Weights of a small image VAE.
Model: encoder depths [3, 6, 3], decoder norm groupnorm, decoder widths [48, 48, 96, 192].
Training: muon at rate 0.016, 9800 steps, batches of 256.
Data: 97500 training examples, 25.7 epochs.
Rows from block 5 of the encoder of a small image VAE, named by matrix and row number. Rows with one number belong to one neuron. Each number is 200 + 20 x the weight over its row's rms, rounded and kept within 0 to 999. All counts start at 0. After the name is the row's rms in percent of the matrix's.
After each neuron's rows are labels from the 100 images, of 14848, where the neuron reaches its highest value: "strongest on" is what is common among them; "colour at peak" is the nearest of a few named colours to the mean colour under the peak. Only what is clearly more common there than usual is listed. The data: rendered scenes of toy objects such as cars, trees, mugs and chairs.
# fc1: MLP up (encoder.blocks.5.mlp.fc1.weight, 768x192), inputs 96-191
# fc2: MLP down (encoder.blocks.5.mlp.fc2.weight, 192x768, transposed), outputs 96-191

fc1.734,115,198,205,209,215,172,226,186,197,214,212,162,198,241,191,207,210,186,185,212,216,182,193,209,197,195,215,140,189,192,189,187,205,242,218,216,190,192,227,197,194,211,172,206,175,188,173,212,202,191,207,186,190,202,189,169,234,203,180,201,208,178,216,179,202,224,197,184,165,174,200,223,183,207,196,187,213,158,217,194,185,190,193,176,188,178,271,184,202,196,212,186,191,193,186,214,213
fc2.734,105,203,186,207,218,227,197,196,196,210,201,198,200,207,178,211,190,208,209,174,192,173,196,217,211,206,219,211,194,182,206,197,250,219,217,232,185,192,197,209,199,222,226,206,204,202,225,204,208,216,192,194,208,182,201,199,202,178,201,228,216,210,215,192,209,225,196,198,214,197,200,181,205,185,221,200,209,205,217,215,295,186,203,172,182,203,190,175,196,195,202,179,178,198,214,206,188
strongest on: light from behind the camera; teal object; its colour: teal
colour at peak: brown

fc1.85,102,234,170,224,186,202,207,179,192,163,190,190,212,201,188,217,195,163,218,182,226,190,187,195,194,209,231,169,212,219,179,191,227,225,174,234,202,186,205,204,178,192,220,210,201,234,203,207,211,194,210,218,190,229,213,223,230,226,178,184,209,195,204,218,226,230,218,148,238,198,194,228,144,233,194,192,180,176,205,219,157,221,204,143,195,213,212,164,195,186,208,169,203,184,205,207,211
fc2.85,117,213,132,148,203,228,199,185,208,201,185,188,181,194,191,192,189,181,195,191,196,175,212,209,197,233,188,206,212,223,245,208,224,196,176,195,178,201,208,194,186,211,194,234,201,217,188,235,174,193,198,205,200,196,207,222,205,197,210,186,199,203,210,207,171,185,174,194,187,203,177,224,182,199,239,172,245,228,205,212,205,217,184,176,179,234,202,217,160,240,186,178,176,197,220,166,196
strongest on: airplane
colour at peak: grey

fc1.368,098,217,227,187,201,231,181,166,195,224,181,181,174,204,207,225,198,207,166,199,237,176,168,180,209,159,203,228,209,191,193,185,164,192,204,197,210,181,176,221,203,190,209,197,198,205,194,182,195,206,155,176,198,181,229,212,213,215,241,190,184,170,194,174,170,209,208,209,198,206,222,191,173,193,165,199,189,242,221,219,236,235,178,236,191,158,186,200,195,201,181,190,189,209,214,238,224
fc2.368,092,240,233,212,192,194,226,179,211,182,225,214,206,145,221,220,242,182,200,142,239,206,176,198,199,244,187,212,200,221,190,193,193,183,232,178,190,206,197,197,183,225,199,204,175,191,191,205,219,181,195,220,213,203,222,188,196,171,191,200,186,191,204,209,238,211,214,211,195,191,191,169,218,201,245,230,179,207,199,217,206,182,196,193,215,182,204,196,199,229,219,196,215,199,204,192,199
strongest on: count: three
colour at peak: pink

fc1.461,098,219,203,209,215,222,221,189,169,225,181,222,192,203,199,222,214,189,203,207,218,229,225,214,195,186,244,239,213,225,231,220,196,182,205,198,202,199,205,163,196,230,191,191,207,189,203,166,201,149,191,219,188,219,198,207,184,195,190,187,188,183,201,197,175,215,191,201,207,189,223,203,198,170,181,198,232,210,203,193,214,206,203,209,208,141,191,215,194,221,216,178,162,202,234,179,193
fc2.461,096,178,208,197,227,167,239,189,209,242,186,190,213,154,196,212,189,213,203,229,191,202,206,194,200,167,251,179,232,190,223,195,215,181,216,182,196,216,192,209,159,192,215,202,155,211,207,197,234,178,212,180,216,209,210,198,208,205,213,196,208,183,239,184,215,186,209,197,212,179,203,208,217,194,207,232,184,218,210,186,213,223,162,193,204,162,174,201,169,174,199,182,187,208,239,195,176
strongest on: count: three
colour at peak: grey

fc1.237,112,181,189,225,184,213,229,190,218,214,214,211,220,196,212,213,202,206,197,177,201,195,218,198,203,196,207,236,206,218,190,192,184,212,225,189,204,209,210,160,197,219,205,204,180,230,201,200,191,179,188,209,233,233,215,224,208,189,215,198,260,231,185,175,207,248,204,191,218,204,179,153,172,165,239,208,186,148,225,216,163,199,202,181,191,223,201,227,202,200,211,180,192,178,238,224,184
fc2.237,098,197,200,228,201,233,195,178,223,173,183,176,228,213,200,196,185,223,214,207,169,193,257,226,182,184,168,169,219,193,205,196,205,228,187,196,263,198,199,179,234,198,219,205,197,183,172,199,205,209,204,215,193,199,215,213,227,184,167,210,176,218,182,204,207,186,203,209,181,189,228,244,204,175,173,165,213,238,183,199,194,215,181,200,195,184,170,213,245,194,185,221,198,223,186,207,168
strongest on: light from behind the camera; airplane
colour at peak: black

fc1.313,100,205,188,220,199,175,192,224,186,210,231,196,194,203,209,175,195,201,194,168,206,214,182,206,152,195,207,176,176,263,199,197,157,196,205,183,191,199,208,232,157,165,210,198,215,204,252,171,196,202,221,197,175,225,206,205,198,180,181,184,215,210,198,236,198,261,174,212,162,148,237,204,217,206,196,194,204,171,203,182,196,196,219,188,227,195,212,205,204,218,177,194,196,210,190,234,195
fc2.313,097,210,213,201,211,148,218,197,188,200,215,208,197,195,214,201,176,179,202,196,201,206,207,196,187,205,210,206,210,192,197,204,209,190,212,188,203,221,185,206,216,202,208,192,162,199,182,237,199,197,124,197,185,189,207,228,207,177,224,203,206,195,200,185,180,148,186,182,220,182,208,181,227,164,229,188,175,189,201,194,193,211,192,176,194,191,191,194,179,175,219,186,211,188,190,209,225
strongest on: light from behind the camera
colour at peak: brown

fc1.165,098,236,190,191,133,181,172,195,181,211,244,201,196,207,194,183,202,213,210,210,196,214,168,224,181,209,191,185,214,177,192,151,193,216,232,204,186,217,202,161,195,193,232,202,206,196,188,219,187,191,203,198,206,225,202,173,222,198,233,203,241,257,202,206,213,230,202,226,202,204,238,168,191,194,173,222,198,176,202,192,190,228,205,214,240,193,222,209,197,212,186,200,152,174,183,211,210
fc2.165,106,185,184,189,215,143,230,194,255,219,207,168,234,182,219,191,211,163,218,185,205,214,177,218,208,209,202,176,201,209,181,207,194,174,177,204,179,236,211,186,183,245,213,216,190,200,182,204,223,217,205,215,198,188,196,223,174,179,217,203,209,225,211,201,186,221,203,173,217,172,219,201,234,217,211,162,202,215,185,228,204,200,205,197,215,224,200,198,190,181,217,206,195,165,207,194,200
strongest on: light from behind the camera
colour at peak: black

fc1.360,123,167,193,233,216,197,259,192,191,209,236,224,167,234,193,178,200,179,196,193,194,195,228,191,211,179,206,186,201,186,234,208,211,192,179,224,203,212,241,178,212,199,214,188,208,219,218,198,247,227,214,206,156,205,201,216,160,203,195,203,178,209,216,196,214,207,241,170,168,166,188,239,197,232,218,195,260,206,209,159,190,168,211,190,209,198,199,168,180,209,212,224,225,198,200,190,198
fc2.360,118,193,207,214,232,165,196,194,194,225,184,207,194,169,203,224,186,191,189,206,183,183,222,173,202,205,231,244,179,186,235,189,194,170,178,204,194,236,182,192,177,215,208,211,166,153,167,221,199,216,190,184,223,193,182,221,154,241,202,207,235,211,266,215,184,210,213,196,187,194,224,207,208,191,219,188,192,185,220,186,204,188,197,181,213,179,192,178,180,199,209,179,186,207,219,186,191
strongest on: airplane
colour at peak: black

fc1.185,091,195,195,179,209,196,200,157,228,192,217,196,227,187,184,212,210,239,222,190,193,160,197,216,166,223,253,170,194,235,194,195,191,193,190,236,181,201,236,209,197,174,236,176,224,202,170,176,200,191,174,219,206,230,203,184,200,183,191,190,183,220,187,216,240,209,189,220,167,223,207,191,184,204,179,216,210,196,184,188,195,185,192,214,194,183,208,213,229,184,221,167,208,207,167,230,199
fc2.185,082,201,197,213,214,201,202,199,198,228,172,183,180,190,201,178,204,230,180,217,178,218,198,213,200,190,246,213,182,190,189,173,192,201,228,178,165,196,245,180,191,207,171,187,190,196,168,183,175,212,238,176,217,209,213,196,190,229,197,188,204,224,221,167,166,188,185,246,217,193,167,187,193,218,204,196,191,177,189,216,212,203,192,190,209,196,193,214,210,218,170,191,145,180,201,149,231
strongest on: white object
colour at peak: grey

fc1.137,095,190,167,202,229,179,184,181,197,199,197,192,196,172,185,172,164,183,202,212,217,242,196,203,217,169,188,205,164,227,178,202,216,182,249,170,198,217,198,203,212,168,232,183,212,183,172,196,179,231,188,170,193,200,187,222,190,221,210,187,187,215,172,183,225,173,189,225,220,218,231,194,170,215,196,219,220,222,185,175,221,202,207,191,204,226,201,199,207,221,204,214,201,179,177,183,206
fc2.137,087,206,199,209,211,196,190,161,210,188,226,164,204,189,198,205,188,211,200,247,213,197,207,186,197,215,248,220,208,163,213,221,171,180,193,202,215,211,226,224,183,214,188,209,207,188,219,195,174,199,205,191,168,187,201,204,212,182,184,232,229,221,207,181,175,203,153,201,196,202,183,173,209,244,210,202,234,189,181,202,216,191,209,221,220,173,206,170,166,197,208,226,155,222,185,210,207
strongest on: white object; its colour: white
colour at peak: grey

fc1.160,107,175,226,224,182,218,186,182,194,206,234,204,233,177,179,189,200,192,222,174,208,155,227,176,216,229,204,189,176,203,205,226,185,223,190,228,182,217,179,191,181,185,162,167,195,190,244,201,180,193,211,191,220,179,202,206,208,186,198,242,212,215,157,218,177,215,202,202,222,196,188,217,232,217,180,176,220,183,223,173,208,199,218,214,201,205,196,212,199,207,245,199,207,190,187,203,224
fc2.160,094,237,197,189,212,205,208,203,233,204,164,213,196,212,212,222,196,204,207,154,225,174,237,194,227,211,206,191,223,217,204,176,207,182,218,205,200,213,205,219,223,192,212,228,186,227,250,186,200,217,200,190,209,229,216,199,232,218,194,236,224,181,185,198,214,159,185,220,215,171,183,216,208,202,215,160,214,191,204,176,221,185,181,243,232,190,213,212,184,183,211,235,167,210,209,218,182
strongest on: white object
colour at peak: brown

fc1.686,096,216,188,191,202,173,205,203,227,161,220,201,188,218,158,202,188,213,200,222,204,227,219,190,233,201,139,197,207,233,204,210,202,191,205,158,220,248,189,212,181,176,182,210,165,207,196,161,177,215,198,206,189,167,212,194,203,202,206,204,201,174,176,177,218,200,181,197,214,186,203,197,207,181,188,164,171,182,217,210,256,206,216,181,200,225,213,183,196,229,183,225,213,217,216,191,204
fc2.686,095,204,145,212,196,226,212,215,191,202,202,208,223,222,186,218,196,181,229,205,198,216,190,220,217,216,168,159,232,198,177,200,201,170,214,203,194,168,209,178,229,204,239,215,224,216,222,190,215,205,211,226,203,197,221,153,188,204,207,194,189,168,154,178,201,183,199,195,188,203,210,190,229,201,201,172,228,156,166,228,253,220,196,213,165,181,171,185,208,161,211,216,215,189,187,213,240
strongest on: light from behind the camera
colour at peak: brown

fc1.79,110,175,229,209,225,226,216,188,205,216,189,216,197,218,189,176,160,234,198,218,213,196,198,192,208,179,191,192,247,197,246,198,223,176,215,228,197,222,178,161,202,223,191,208,213,215,183,212,196,153,193,215,197,206,179,205,160,249,187,206,193,214,168,179,169,199,182,214,211,229,194,189,221,208,204,214,194,220,213,212,202,194,212,181,189,189,174,182,199,184,248,185,200,203,220,184,209
fc2.79,108,223,204,149,175,189,207,190,182,183,185,191,206,187,138,195,193,180,201,207,213,168,184,177,191,196,213,151,214,205,192,201,220,211,195,215,167,193,168,217,209,183,231,213,184,203,228,216,230,223,187,242,206,190,193,191,220,193,203,153,204,198,218,185,181,187,185,209,188,229,198,211,221,201,183,209,186,203,180,183,199,200,191,197,198,195,187,194,148,197,177,215,195,218,218,187,224
strongest on: white object
colour at peak: grey

fc1.618,124,194,222,176,180,203,182,195,217,183,152,185,174,189,153,189,198,204,203,188,217,176,206,212,206,207,180,221,206,190,210,203,208,174,217,171,205,199,200,173,211,181,216,202,203,179,174,193,209,210,244,224,207,203,201,223,193,200,203,210,190,161,213,182,214,199,213,188,197,198,234,188,225,196,216,201,186,193,147,205,134,194,210,209,197,235,203,201,189,220,204,214,191,212,196,191,189
fc2.618,125,191,212,204,188,180,205,197,192,205,206,197,210,209,150,215,197,230,214,184,222,195,226,219,204,240,210,225,210,182,202,210,211,172,202,206,204,190,213,177,203,177,207,194,188,189,226,192,183,184,194,220,200,190,177,194,208,177,175,274,225,211,220,201,220,216,199,201,190,186,189,194,187,193,226,216,209,199,197,181,274,180,207,199,179,207,225,194,188,210,204,245,206,207,184,210,202
strongest on: light from behind the camera
colour at peak: blue